Weights of a small image classifier.
Model: 9.13M parameters, 24-pixel images, arch vit, norm layernorm, moe top_k, num experts 16, patch size [2, 2], layers 12, width 192.
Training: muon at rate 0.031, batches of 256, held-out accuracy 100%.
Rows from expert 10 of block 7, named by matrix and row number. Rows with one number belong to one neuron. Each number is 128 + 24 x the weight over its row's rms, rounded and kept within 0 to 255. All counts start at 0. Numbers have three digits each. After the name is the row's rms in percent of the matrix's.
# gate: expert gate (model.blocks.7.mlp.gate, 16x96x192), inputs 0-191
# up: expert up (model.blocks.7.mlp.up, 16x96x192), inputs 0-191
# down: expert down (model.blocks.7.mlp.down, 16x192x96, transposed), outputs 0-191
gate.46 049:118160144130117149172109107140163120050128192102133140151123146158129108106111154111089133115143114133146075123119104099137138151131117148167116112140169140142075090164093130160140131139130122118082102119118104138118127111088134132134098121169105088149119132142093167140088129151147128125094101105124115129141120121141094144199174152125130133131111090120144125134158100105124156163098125096111127169181128167133121110155124116110121160095146103132171083139151126125127157160134119117141142138120167154140141128117148120081143117116147129120122148089128102150142111151114102180
up.46 041:121138119142133137129124110142147133103141133119128137102150122133147088141135137097107127119121118149143087142137108134147139151131100118133115167159150120148069102206080124178123124102153097106091089117113146099128137139098111147145110153130098099159151149159115161150077136140159113158095136110117122110137099131127097142166181149121123114104141113138134147139125072131154143153125114107130163147155122181136098085167129115078115158115108065148108088141134120118096119179137142138110111160110147158115127119138133102102172087144121109114092187115119148153143093139132108123
down.46 056:130112128140119130094108124105143152181145073137142145116089169131116091155106095149126110138096108099147127109116131143079142134066134075092098124187099144099164138190141131120155161126153157128095114124106132138114115169139129131100134092174140140108123165127089094129133162159150117161149140135153080116143143115137163127092115165126132120169125146138121166151105155113103091125142153155159128129149141128095122132140112155167155127126126145139114101110115113098169118110075126143131182136086128154104097134129113108164121135120137128158126133092141156134117114101128114096
gate.47 034:146072127156106134133127135145072164111082098130142098126099123169109149121194147112158096110097122125162155122117146143145135110104186115126120116130121139116132110097136137106144134153125139137120133145082164148149107105153075065095142107142149147097108113127140122118120128137136136140125140144099132126148159160118099085175136138127130105132100130106077154107121131100125183136077155127116163082147100117138135115147125119144123124138091159132125146127140117104151114119107094124160151137120143142161102165147111123114125149149145169145180165121128118193096138142079095120
up.47 034:134128093150133114129141136122081126136079131121150111102149124126121176157152109142123114127101122105152148160132108111146155122107145099108169143127135129119130100103138132149161126111093127139152130159139133151148123159087143100072147111110160174087139139141110128106094137177130134141153151121054075102130174167109136097152122171099144121127131125123123167106156140123077174132145175119107148125137083119163126084135126128163154104134140144132135126142133165109113113151078096142124145145074107117112120132140107097125153098143145145146116126107164149151106147168081106091
down.47 035:116157080122110137130139147117151089119106096137114115136100145087122138138111147099129155104155093115137102146121085107143160095115110123087107167145106108089123136164165137133118153119152147122135111105158143153177124085077108147148151126105127135111173098176163185136126125157113151113140159169107128148128132123141123116125113149160122125100120134143109092152131157173122108094146128153105163194132120172159125094134131138152136159135122101141082091177142101129121097135153126138159131168076145121123128149093113095140113099125150124102158148152150123111097094129119124094
gate.48 150:132129127114106114164111112113120119130100137151129138116106135102114111078171115140128085115126085127123132143076108151089124142161164114097083118117138127150183167122164125173134128136135153108103153090154157089122118147120099135131159175145150148124141113114135109146098125108117156113125087118133149123132139139124127154132133121140127122147134166130050176132114113114096086124110111171116165156131149145137136099163154151167095122115105100124118127091133136112100108150144106156147179151138154168079128104134093151157134142140134058166110158142160158103122119121131095105
up.48 157:124120117135079095167120117120141109115109108157137127117106137107115113067160125116150098121111084120104125131095136141094129143151143111093084119124136114148178156109158103158130114134132158106115134109143152091129104156113101134128174173166153165121142131124139119137100131095113156098120113149123136113113137139126141153136127137137132118141144160127075165159120108109089096134118125171124163150134147152151140102151144154187105122109117106115119109087136140108100116169139108170127184156134137164086134103126095149158117151133138058165107145169167164097130132106128096088
down.48 157:142144155117152157151132135081165178111082091119110101132155145143111116169136093150089106115100101160122144147101113118144131093082124160144184107094108127170143116110117179128151173124112130138100148118156120146110122089133135118138126111145115108137093133132131133106141090133123152109173172157128148143174090115115107087166133149145089114095164149128134114097150093115146137161112126092134142101149098120125171135109117155107127163138124170099160109110122142128138124117122120128107132107145120154118179132114124137094105135105135129080130168130137115140153182074094121150
gate.49 184:088136122131152140155101142139102165071125124143087125140148128101121125148102117098144122145098114126160144104109145156138131197093102121117122108081107158173159117123148111122123135134157120138141165122101115154183122109119134137169120160114110114150094119152141146108128128131104130103113082163147117117107119130114124126147113135118151070186132144166101126093144113097113149125111145159133168146134143105115151126106113139139158115095122205098135153082111143131174154115148105092159129108164132120115109158166134150116076113104162094121119103087102125143158130119148094127
up.49 183:174134114154122130148132103117176143176135110120134128117135102169111125110129131131139134117129148137107134142118102120088146065104113134175139168117134105076137154117119126103117138144083085113115092117152118131104157133131138094126136105153112165113129128132142113149095110115132124145137217086115153107116160105116108115116143145150114193056137093103131112152124134155136147157167124098121091104124108142148129134132159134087115154127135080137114123144144114131132102151120160155104120162120152138152138091075129124115158146174092121121134175159150114121125107102127179145
down.49 183:130096147141155132135180129156117128111144116159117119125123141131105143132168096124160084120128115093155119130084120113099081126117135101118119153157098094161157108130092106135134111092159137156160142095101174134138111126166142156115178149115138090112157105129149153129099122108149122110176090172086187136155141135118150149116089119113113081129106182134115148132073125139158130146137153123152163120109121116150100117162080110118091132126113126137126130067137106122107118093132125112140156106141100156116159115082115137152113144142126110161146112131122150141193123122135101156
gate.50 043:128138145118140123194149135122117137088098119119099137147117111154125143132095138147105139129128113152146090097111100134127142095138136093146129105168119181135158121136135130148128156146107117135073137128116184100146142070167144112123108112157156154141148153134085109123169107130081131169095135097096079114142159126124131156122131124112135121123146112174154156094153145135143161158143150139122115146109124132173128125087083131132121112112131115133102142184107151164171113126141093127122130108122093126120109115123145121093118054129112092114133139082152152147193119168119148122
up.50 045:124151120147150140138105128090129110108153120142152093088133114100155114119180182130120127098126118134119104126133110124153111154134110104118113161082131076166152121144102091133172115115136130104117125121175120131106144103100080125157122102087138139137138119122159089144118151118164160099191151099095114118136149132146091128164193119133141169146100126124143117104143175095160108151101148132139121149176143127113137104112184123112123181142081101127124128111143139125131145111139065123111117149135163124162128125098109116154101158092159134105123102110132163110158111102144128117
down.50 046:103144120123129146131142133130116128160141162116141117095099088117129128096095139182123108124132145100129169111108089089112114156183146142142153096065175082115101107076149111116148148123106133063123140167125105147164141136159126153128119124175128135175095114109148103122157136151117130115127125117138123117145101152129137126156111131156158132125124130183127133092128117146134120117112147204116102132149156138139116123116126132163094158164122189067117147128156143140102136100130146112128107155098135120155164145124144140086123119127078135142089096114091130154116140143120117148
gate.51 157:151078123110117152130148138130116134141111063118096124095150122121117145140128115146155167125152115115178157116105066104105143120055109125115116145134110131111111108109132166122118134140122107153104131088192138117148089115109104126142159132151139144127186115099142106149118154118100130164162144130151135164161146151139115122129141169132121114112154147108139145135177137134124178141111092124139106101108122160124156133066146129118173151114100153127151131063148122060118094094108127144137108116159149129149120115132122096115098128164122123126138155113175109117140140112089134148
up.51 163:151101121073086149130133099112118116132119097103117122111156101141110147126127141087144152141140167113149134130115066126119131109107084099133127141133147124130106094143121156129127135078124092181100091117164137166099114153101093092111108121152098153135170104116149120161094103139107146151175138167155141169143147155168120135118148169147099108117173138136122157164130162152158127124128123153163147149116132146152118123112115105130152140095147115141122113049126101090154099102128124137115112152127152118154109125115144106082118138165132135145166165090117163144091106152109117148
down.51 136:154112189146144101123104124123101132123080168138156120161139139169127114137098136103156128115127117154149124119136088121179161154172133150120080105115162130119159120108125096092144147118131129110121117180170126152140157103095141157101125102080137133135075100128125125129169118150110137148065112105107099144104098125114150154139098110089152125129100139091091126115114110146143158138152132137098134155163127107127143073159125143094118121133142174132138143157151159160133158094145131117169131150147105111117137129153100117139065125132068128163127113107113128143133144123097106112
gate.52 201:124105125102120131147102121122113110134113130137142151065142116092110133084174125109156163156110077121131131131093114111075129135112116110090110139115149142145146108114145128140100122124127155119117143063135136096130096113124118104103154143193155122146166119102132110132164136139137143137183110160149170139150112157145143089099110155128131091125132151140126193102164097162156114175101118143162159124118104144126122156123135113145138111155131193153115103080129120108125121136114129177087115098124097106121156153117108166140136141177151101127125136134143158093097136106120135107
up.52 204:115107117096106139160099142126108101141115118145138134071144120087120136102165112091146162165104075102123125113086123121082117121114118111085104125129136147115140125138161136148110121117120152125125173081135125095135089107134127130111157156178154113123173131095132101136143141147158133147172090168144171136145108167147159071100108161123125103123125161148119186116152101142145105157094132173162168114136100142136106151124127108132132102173133189154114109081118127111129121135114126167087099139105106118133164156117115159130130143169150111118140126140143153109118147108114131121
down.52 182:155120107122121106144117153133136126105071115136107125164139146143134141123144149091108111069144150184109126130145117115178145161135148168131157108129122125142162140086139134135142159167130119077160126133141173117116179138103122150116135112107116177128123135140127116111070106101126152082105191093159123113127128087094099108132158105110124132136158121129118124120088118141088152119155163118101116094119169147099167158116114129137091179087137138123133118134105137128104114143142087118145145178151113120121109142122136127137117083104140149155159116144169101116074120129094152125
gate.53 070:147098084175147137151093181142124149146116095143104139121130163109099145093138127091113133115104146146120152111098103108121154146077108128117130131116092097127145133148145113158126108144133126135149103108128158129122141101160162135179121169104120104141120103137079163149142124115104111162143103122132127136118100147139132146058119114166134145113158171188141116126143143146151130080136116103149124139119160091109152123090140143114100123100126138149153127134163159133130143135132153120113078184113082161159147136119188120154128147084065118110118160133109140104141133146139093110
up.53 082:155110136180130134122148133110137133147115130129148156126121154143145113136136115105139154158110154132154127099145178106162135086144083127113159107091116142091142129130115156134140150103094106118089101090131089132132084121127073113102091116160097125123176150142130156094142073114122105182132105128119168125142129116080134109116116141136165133129113090108109154117117108126156159124117158127125147097149087116117096145170110130159164090118149128147104155126112121101091140115111139175145129095146144105141176133166173152146126125109174142107166089117091094142110143179126135128
down.53 074:121136088127154121154140094145148134123166167149125113137134118102135149128109147196102118142118104067115149131124117117162164092150084079133082139110109094120164132106105140123133096116111138147147204143120089082053139128081134138152109125126138090189130151131126160110165125136166171124119111146127101178136136113113135143125144124132145157132134117131113105135140153108111116139165124128126125120091144131133099119156144134136124141134182134120118124141104105144157092179135134131129112104118104134136171146134110132103128108122059127096111091118159169115155113136115138118
gate.54 019:112134147125095149109144139107131135108162131180129109111144139140140132130143119123138118118122168134155149114124114073060137120128123160119119146122098107107121118138082149112115179120165144149120127128112111120112089119163128140115135151152115141153138125076087127126141118149141123164103132133114130146157160145159096168121121114114176090131143140120139112150117113121147159142141130119067142141139133133160148087132124151149138180157135140166135165126122130062076103100141141066112154160121121134083053131125140100108150103149143118112125075141116099149119166103084107094
up.54 024:116097117126154165121122141129135123167108144125096141126168112143118172171090109092141162126128118139076107120163156173107120135080104087129089122116130087128174115091098145131118128188103144121113148132153134160130129082117112120169115158168083132128122128077085124120119118121092096110155085144122140128144116092141107145121125100145143134125143089136145103158139119120113127165122152104161174103141142105087107134118085091101135122173131144114138137098102142151193151116144156128113118144134083151146120092128184132106148135137132132106116151129157127139115158148141155126
down.54 020:144109106134142171134128145124155089133095139074136133106125105082099134114107142101126146093150138170135115094135089154122099112134084135109093150123131143093126106119112128114147152089187139151141132150177130135136147142125108126153111120191104087121122100109185148089110118142115164109121145123131119133132159122128073098156133141148161136136145106147111159142123157117122119142168140123151126143128138108106115142136107139125132170175092186105110145095108184119145116121120118093124114142163122126100106146144164146126111130145179156127169097165097129123151121124080102075
gate.55 152:150114128143174156153138090129172133085138153128135161124130096140131146167111167127115118117127116142127124102104104108199146092166089140128110094118145089117155147112138146139133110093133136110086098117115135163139179131116116119157109091182111140157125126140103142131121116095115132159085146113134140146066108141106108138155182141153142128164138106144113115130158156124116163096144136122126129125107153172138122123114099106165100140133121107076135150126121145150116143136135149141158144109099131136097118148140057081111096072134117105130120178152121135130119119138149090082
up.55 151:112155121105049113104094207145109141178115073127124104130096147122154110080132090114150125128127138113150141133148140144052131177091169118136137156157102135150132110105116109095113163167119133160134147140123124117100085108135149145090151122110118117110126155108149111137131136163120154115152129113124122126139170119152166099101093141120132106092099114115125156127150124128140133149110114152149129136143118110098128114091141145093145129120129172159115100126139125100130140122143117102103112134134122097155152103135207146150120180156125122132147094141154107119132164122112168133
down.55 150:098103142142133119098144104128101145097145146122112164154144121109144132168132175111166159156141141083163094137146141189131105161172148056120097126149136126104122103106129147095090129110153067186121137112094135163144130140120179154106088139072091108125112127106171154125117137143148146141130126153134171142108140127133080130143104081110103149154128162098137136135124131130120136090122117127120111116137137127144133159151146108132125105172143066109121117137138091144101117127167121118109116118133165101135071127130121129128119126128108120143131101159096122131153117175164138124
gate.56 013:112124114147140131099116122139120140145131129177143070152109113161121131128116154133142123138146145142165122155118127141085150106120132173127093078155137164106109119096128116129186086133082138132094110114096161187120091140096113115149141130118089120127164135140146097147112085145135130150084100085091126123089094139118088129164161116130100124115115137089111122106172155134140124161147129120140129109115106113173152145124169162134165140149122083094125122117160082102123150118134120107120138162124108189122149106145148128093146149098107081163115140146154137144100127103116143154
up.56 016:125160099096165112123123167146099136144096138145136150118107099144144108137121131134137132146108105105178173122141069147091149145127119131142121097131106140114108096143127122094176134139140141114104143165150141094117119154128130129158115142098126151122143156128093156147091137099171178108136131102129117137127126107120107104105117142123102110100194066118091163139122140139123113175102102123107134163139126122132174141125172140134159161124106064164116078104135109081108135120118101099105149153086114132155130100096167118138112149143138128092117098113116121135181143163088138146
down.56 018:137168100127076149134127115150131152116135116147102146163129179150139185144133125141157101107137129105173158131105116149108144119131147104121160093103099112129141118145142167144164104156136129083173110141158129143121095134127113135103147163126133160121157150079094137145136124136163144118131154132122113182144130122124132151158128162126126075112115136079148120097133130141103121105121096128120078170162140143115108123114087182102095137125126105125140101150159108173125160065150118141123149131091117164139143118125155124095132148153105132077088127080101139088128142107090141141
gate.57 053:122077106144121126151143099154142140096088138154143140123144148152123132145135145085109168115116092145131126129129139124188141092126136143132129104100088140117184142158132138072119099140158155132114119104155091156097081121164144128177108157120110106162100179124102117102103117097069125162101152131182097145138129149134138125154156124167123138121119089144170107093149120135112113154146151118116137148145120117115140087143135113150128095100146133127120104162172125140133098143132170147117126102168091144167126105094107151131083113107109144097160109124157121107125136099123164114
up.57 052:126175127129114159151135114128142104134145137095112116093100124153148113122125139145108093120136135100126160146113155169085175123099111113147122152140133127126087104100130122126148093106087090143124173114104157079156195133135120146088157123167113116089113123122144134170158134145155126098120110156122160121061104124145126128153109103081084109110131118119116101136086132135124154138126121166104115130105092123124148104100112138130122170164144168122129150093184146140075149142114113131120116132090172148101129117120102136108156149117170171156120144134123112166140134116131146179
down.57 051:110118125132123089120108145090132113121140159129141153138126145127118153091155122158101170157173127132134123117131100155190154144139134171175114130056180141120131125085147149105144131131123102148125120105111126125118109098127093145146134127106151194147089104139177135135110136091156122128099135139094151137112140138123089146128104095100190160132108071122129130116107140096091163144130153115170161100149150100124111111142107164099169124117146112127106137149136097154168125076154114096139115170133120092119085147143119115108142106144132120111139084131116143114127126125138153093
gate.58 113:151147165076102111145144138106109183123116115164125155114103135131114102131147142113133122150123097130092147127125147143105150128087132138160160162120112122150136132110108094144149134118108148153105125084142115086122136099133164145179105141106120058120116128141111116175146192117144142139088149148165120115081130121116129132168115170145129166109093161120101097144129120136132132148147123132138121086164114132155112135097135119110171100130141122082188092110115128164136150110164104120108142109076121147158137111114153138122093133138124118142118163097107148123160127054145130101
up.58 108:114158166109114104137105092106134117126183133134090182104111170107126125123127149104147145164156121109146084130120184145134169168107128145140092151126118150117122135102110114101128122126101128131135120135154127116139119086140164125141099153113107106142112137137142136153125184134142133109045137138146111124081130126085125125154130141111113128146068119151120128120114137116137147181133123145170107135156136100143065120118165148117173064120138098089113089123108090145179151139156152128139147110113140143108105126139131147091121133139137112124169158094095138102151147138135090135
down.58 116:137125155115129136157136171188131107086131071162146154157089091163155101069109124130130127139127115153129110138113076110127151122098120137136093138128106134135159121146132134113118125140147119139129111114097162106159146137100149109143125135128140130149158100137117118148102072114135157115141135119094104152116122124155135145113131107136096106112142148163124086153126150080122124140185163110138122106143108185117157100087121114121145115118127101099101170121180152101138071120158111106130150128112128112087104099092144145184130126149150112099105162138130137163176126122185143146
gate.59 130:104140157122150119123137152136135140105124134114106151150108154164134130161097105212110143081112147146098132101127122123203095116153132103161144099096147130114145158096127160149131108138147171071145124148109109138144086143107134139158138120109110173167162093154162137098103146149127104116132103152125159132137116123128104123098129095116093108126128128169116123113145136071123149132154100085159085111095146131133118163115152105143106142134138152112100160143125136115114148105113147093105130119142175110146115145176140084109104120140157115146109121165137100122076116115095128156
up.59 146:105154173110143125143118162146136118104102135120123153117084158134123136187121125197133101104099127175118111102122099102158080120155127123172147108099144107150142146136101150172114119124128161107119142142142099173148114114122150138136142118093129152179145109159177101106114156135149081132106112167101151130161118097138144130115166140107110076125134146172134126123140129083126152094158095067126095138093118134143095122106113100134110161116144139157118165155123127127110143130123136107122133158129130120127094108137153076130085138138091089152116124135113128145128100175106103143
down.59 129:111125127124137100131134152136107188137114128157085104164151112120122147120127112116068130124173130143173172113119097159124151174112125150122148086157107131105118149081149121126135150140082145137103122160153150132082145132141125152137116151166149133121124148113100092103154128131135098102137126105153141148097111118148157165158097156089110070107162149088168105111155125160125141133130111087104114125142135130103124156070118132160137144112144150115117112123117119132120107090116141132125145160134121135203122086141153101117103100129151121088120141107151162147097124072102156146
gate.60 129:074133103139142118159114147105141172086165134174154126118069147184130158075154130107155151131141125129141148143133099129086152141071133165121133116126153145142136126123157122106166119125104122133095151130093074178160136136144166161129134122078108136156111131118133123139171153095142150057133130114172124128111120142152157107172113123089125092121119164139129133105119130117142131146142090117145088133148101157143131157128150108128098133116164155126106115112133139153122107126105155086137080141124128156109131090115125115150115128134122095095158137156083135127130080132126123103
up.60 127:095127097137140118151110158107139172116140110166131095113062139170131134069144123129166163130139140132143162160134100119091172138067143152118138122111135158140156147102172115119174111149103146119107148162121083180148118113122175148122145107078135122138116144122150116139175145099158152071097121124171123122103117162146163102143110127105134107120124144125123130111111147126163115160142086105136104108151105146120124150116137113102108143132153152118113109139116154153109100126092170085124088142133116160127134092111117101155114141151116097099163126157101110115120095117117157109
down.60 136:133094147145144150140121120109180127157148120130105137089142125159109106122117131172137142142106112116127140101114155139091115125114105118133142141116113110153125118141148132151121131171163132121091106154147116117114059133177122124150108081113181078101141119112106127140144098131148108141155080123142165124128145109110149126097160200160104133174139113077153146127099127128107125134144159146135107119135125135100096128105117129123129124136104138148163094087123123103127165175154151122121124073132134134124110130089130151109098151158183070115143129072143088117130192154129130117
gate.61 042:146121126085127107136104096150095142147115116096060120123124102159147162106162139136129121114122122136145156157164127151160139146142098128090141124160138162171152156102100112128145148097129099117141193133130127119143149137166152147135127145119128127106163094087134080146102111108124097144096122156127099117126084096114108148138174157086124115113119140150161091135131135126132126122169138115083110157163130100171111069136115135140126136174142166142143138108077150099141150122166135119122134098117103127150103182137144111108105115123108139150085098140081127155169133096139119109
up.61 043:113160103106137121119118135136108132157195121101132158143124079164113098108105110131203140150177082106088120120149154123101130105128141127174102137102168144131110138107140178165111142128139131109124112099087118147128113144090135132158110174149116153145114107079150108158123146104128118139156155143154117145137135147101100146180133115125140136147112133112109157108135120154108115171113125148137132082077112129129125139132142127118104099137129123118117134142184125127114125155132123151174125158145140166116074080130127107140127114095154094082154149103169128131095151112085113095
down.61 051:155129145120146123127146115133128121135121136123131109136136179109126115072158125131134143142142113123101103143128154174139119143112112081111128159125137093163176089092126138133123119137135115134117152162121101092127109141158155128104079147163110061131139121100156112101133144124132149158128126129117127104150117108074147144173175132142141126135130160152146134095135114099160066089157047123137126134110178137121094126121107066142109139134186086164117106104088123094127160139135151120128146125111114123125146143124126130156132144096129128167118109162107148121137085158166165111
gate.62 099:153160131141119133127081130154094139142112122134138117129106111116093079096137101127134194119161133130199145121152127181145167167149142118125167121129094197143120099143130122127117122122114121135114142125160103145152130125133119150080085113123156148110140150155145156104193110142173126105109140117128116134110144135165124123110135141122113114139150102121191124126133192128143117136089102154120105150128115097090119108117091102115157105108132151123119160100159109169131120122154124119125140095126130136124111104087092131127091193132118148138112081086112111128101164116129103126
up.62 114:154159123148092129111084153141133138174139096120142122113085134122110132126138113115134140113164122111151124129143141126125147159119100135109158112132102166155120136119123102108135106110134150148152107129190090189167126131126145153080144114102163112118106151133145158082176094140123163108125133141148129122114170116149144134124124115145134137130123097147138120157115154120145105143107081131129116131148114115080113078127095119118167092101177135103127190141175150149104138140116134100131143075137098091117134111145089123142081186132137129138124113086100096118084187109138119102
down.62 119:131117135122150146089117105123149147107125130085106152153097107115145094156145141155106132171128139109127128129138152095149113111128134137104123123147141138131178109104098108134098136164151169159057139103161150124115120105147165171106117065104140076086138096113120109125123158117115115134178141215140180158118135125153145129070133119127100085137125143104190158114157120126108117173108136103113133122134125147115147144123092124146131135121120080166104142100125124101126162107154108115145138146116144122129127124133197129140080118138135115125102137099137160150121132120130121128
gate.63 135:152102091156124098150124158193155130143157080078126131113119162163150106119142134109127124091150110134115106124149172156129214136143158127112132153111122118149123147105162095109140132138101111084125120126141084122108108148150130140107151092117149055107115133110103131119128123120126134124139203131134112122097166096117104090127116126127126112138120108121170111110139128124126133155135132112132125116170126156091123114120106095136065123136123104109113113165149121158097145121143142157083138135138117136141159135087143136175108123156159138131145097153110097140187160137104152149
up.63 127:145111113141138113139139145185174107145157083064135138117119145154131128102143137133135126086157133143101108133141154153132197123141153123106119153109122145128140153115165105123110121160114117070099132128139080133127087156160155129096143106110162065118112123118130122150136124130147151116131203140117092128091175105118118091132141115118101124140117107138179104131108151112123122148166138108105102110161125142105111082143109088129065116122131091107093133155153126162111124128131150159099131150134148148142125135077101133154127122171154141112129107148129108118174142144108135157
down.63 134:142157151132147139126130097122116101093126087140154054143134130106156164136106120105142146150061126157153115112150137138120092126131143140126174093122154146158094129162158114164106136146114160146134127105127113143131156122117124112129078137152124125125142121151137138116109124144076144142128082146127152121137084130141169096142128141135125132126124084143136167167148109150141123122074149116091164126101058148147138087036101155149151131068131098118160138164107149144135134157120110130120118114127097109152139172134122154105088150139114134124141109152130127151153141137117107128
gate.64 031:106127133173129103137092140133091154136146156175121161130128154102106129124135132139127087143095133130113165112102124112142109151143099094124098126112147119115115178111170177112151155125096146096166145074126143179137109103115172160154139137099080121164119108095103130146106085155155109143118156143126123121130111157106101146133136088103103152094137129128115108090133138121117132092118116125178121129132151115141155111128147117120140100115149117161142166161148140134131100120143159130197112095134161146108133195083145167146103119132114131105087161084117104124097145106121133151
up.64 034:127090157118132100156072127167106161134126119152100120136149119148079114082119121120116114101118134154147159109087104100119112147106112110116161115163102133136090150151139098136161133113128154100164141079119140148110113119111138115154151152131095125125123115128132126115104175126113078096070132124140115093135143104149178113165112141125145119089126095119130092097135119127142142099192159141124179151133108151130094112137109136103166139154126146148162116111191051139112133121157124136167123155169090137135133156126139136140122143125147134135166119113114182142125120117102110105
down.64 039:086102149101114119140161164140076121123102083143130086097129138127114120124112117125144156122110111151132098123099144082124135121091146139097086100149129137138154125162131091130124127119126157119142134143123130093145133109108126138140132111118134106138147178182169113146107104131076176138115160119130124158120081153194145129078100101161113175138135101143085131124135099154119130133122133161160160161114082134127122144150138143161140108093149127100132159133127217124103117107102111142140124121085113176128128159148096115147099147114125112117133150140158119147143141153102095159
gate.65 029:154083130117132097102112089122121115119157125117106100147160123186160103139152114082094130131093089140132118141139153151169157127098129117096146114125091110133128189165147140170060134108097113107127122114153124112130112138117126141126134142123096156114104145126155121113129094147065129105119101127137132122103140134120138172149100093147120124167166107158101121124131105123116084124162134118136133135156139153096169160149147214117133152098133133126119131143110126134105160098109121166115105155177110130129106096172145170136125105103140104131148143130123122144125165144126116189
up.65 035:126110131141120164144166130149134113187142126105127130137137116119120108088144122148139134127155103166124159169112176147101146134085136147112148112090097116104131107157132123120092153101117107115135127116150152140194151178165131148099133087120145050148101084105129128134151144156088109160108127151133109141117150142104120124116149176139123100119091141156107162112114079124102123109158162163129130119149120147095091158191118120110144104104140149157121073109130131100120177115108117128117116150127107136143106134105137179138142113103157120131121107129120126153069110149120113102
down.65 033:166169129110146119131121172103087125113161134153115085157154134146154159121137129109179125120112128076092116103150136146141075088188128114069135110124168126132138125132099121153107126145097119147148124116143115101125153105059148096133093111124121147112161140123144134124104105139137166152113155120114138150117129151159109127128131145132117148145111130105113124116108126150087111127130109086151116092156146184065126088108147110090146120127103097160148127156081117120173136129171145100103134115115129158151167147150106136130126131163111154142090115135106160140139095163151098111
gate.66 087:167114207172088163177143149099113116139170136120103149070125135142116102137117126116144122123116111165093136087112083136148157144117086133118148150175154128106120198168150108135116134126124141103111088122113146120098137152153128102127106087148105114147133115189140128100118128116118115099111148138147163141123108109136155116145169156115137122135155098132123128117109153133083108163148132118108121113131109172105110137111113114082141101103146101148151113130156171098102128122107133191153126131139121123114129157126112118124141142125142110104143095112177124130112154087134074111
up.66 079:139130092085125137079139111135134149158084120120130111160159108121122148157165135135166131148130122098155110138145209124152101111126130114141124140083106108125130087097115148131158132117151094192128174143152122103133099077103141132131171139128166133122146123084119137147124140122112101152155083142104129142138131137127110122156106075136119116096141151112145120143137135097136133079093087118151102134107118130148156086135164153143166186143117145102104162099107122133155111116139099094108153158129131129090097113155151134113116135144102147121120142137116103147146077181135164155
down.66 091:131127125113099126073119136123107102107128096079102101158146104125159155143156126112117154122128182164138120129089126166175101101156114099093107103153122156150110103142140148148085122129125140147161100150102160117130091085118171143088150149159132139096136156128141119114130128132101123141114120172104107128113144132189173129142118099130131164124138084087120165150129192163116146105106135107108129162149111151090128148168125106084141085133126131140127108163134134148130124097091143158138110139166131102102118130121157078141143126126098177146115110096138126144125149113145120161
gate.67 081:126141109137127113125118136098162137106108122157121153151124122096106107101101132115128086118127088118087131144106127123091112138118138181146127101164127144159115152103114124112156141137167139134135113170107101105151154105108130131125106152136156139160083123185115155118130110114147174109095161093121144117150092119115152150105127148129122178133071112157169114151126095139131161145160134135131133140143092092146135133147137120101193113117113117134129109187089149164181125128121163112137148117117120177156122095130167105120143098097119132119163127109060137093139115065128141126
up.67 066:099088120105130135108132123148125164127140115100162109092127117090114116171131161109139141109102104151128148106109147112074168158088144150165100132148121162116090144116115144130129131107165158133139145142142163151075159109129119179164129132157085138108118113122148156143099175153132143142138106128131104134127124116156127127129098163125099102109161089071133141156154167114133077124130122104135095148125122118136109080176133108108194133112125140147116142077083106165158168110093111101167170115143130102138092128133161150147123146133133161127148124095121119141126108127111146132
down.67 069:136098135143164105134113131121114134132157126119150146139143107164114070107161166105171132130136144103157147168105143133111124175118132067148138120113116137115138097105103112137140157083157151098118137135113129105114139147156138120119124122153084119087135121126101129144175119142111116144103108128124113144140115121127126174173077120165164112117158141117087160127093154122096139143127124146110132155120171150110102147131156150078121092118106095130143161136122135087138094125125119094180114103129159101123144089089121185119159090107175128131124152097138093155096166130074148142
gate.68 031:172084115117143131135158142100118110074110145129065139144147149136104100077123146144136136162146124130162154119109119113140117106132184158124121132115135135152160176110113167122147171141076161144136167087132152119129112135142134085123094106149081130143129135140138119132118090104130096112135158113125097128136158137162095129121134111137110152143124100117151107150129067128154142117120085120122112154091107138135129099092127171120131122096104165125167157146131117163174163105122109104114159191104126171109131118104125085122136115101104160107152157135122099174115130125112104143
up.68 028:117120132118110115141123132130077127088123085136112126107140157109077148103083175127156107149142143124079127126136086139151173115150159167148078091160146147151140162105131144120143159121132132153115112140125135100098175168128126115169097153155148171143167159188107117098132154123103133126122116131097115093135142114094137143110146080124125104160097130151135144136098115119132121162088140109119146110101139156176118113098130183171118154087117112122129142157127099166154096104070107132133108126126140121144145156099131151126124136113123162135163132086105152130138108146130136098
down.68 030:113112112122126157098114115185134145127084148138118143120131189113143117103111125138090102126133131133155172149141124154117162108094126071150090124098154154162153141107085121097156168145157165114132121169185166165120131141177116158148087157125166133148144144131132139120115130090130140087110124119140068107127114134113116097148146137141124123151168159122137136137108124132104099095144137115160093123098134128157128124092114145128108092111095126127102129133149106159149109107075095119105111131156114087170111122110105152123093138149069126147123141114095135140108166148160120150
gate.69 119:113130094140156095143135147151127169115145142151083119133123083166143149104146134158101105126127148140138107140120145125111114132120103137102110161131133152135140192106175161161081160144134168090097149119094120121145110159128129150075124112137137074147108137132152130099115106086103116083105131092083140128137116133128147120140124070121140127134148154172116100126133152109154083103158161087117137144115134108123105186106102093132112117154168164099129105132133141118160148077111115098099143170165133147131128158084117166151146148136151133112143098126104143150113132142117158139
up.69 117:150122108125119072128146118130143120121120109101130118123153182128095099129152101107129172115095101150106107160126114138131110125115167155149181150113106126120117103194129097124166146103144120153141117125154097144134087135119127119150167129130118177130184108094111128141157139139136136119182078115132068109121175142111131169154124107109102122114158132104115103106082162130132133146067105138129126128144162133106130129114098102136130132119150142095141147129128107149096124114117102190123129123119132099134140109119145171152151180072102137147138148110096144157110135077145118153
down.69 117:109113113114062118143121125147156117092123130157168133080127125168122111146130133151085115134079171127118150146134116119132119154088102113115079115092134127163131179134150123137114155121125117119131077109069152123155116145134122100128122105118132148122124101139086158144117167168165093154073153159117148132111110132148147139113123092151147112090157124110163139117132111147119134124125158110128124116164106111090101142168141166117137120160165131152104091178122152128149159140143146113130171199115138106112133113154107141106121156117098086130178105130131108155122098099123118127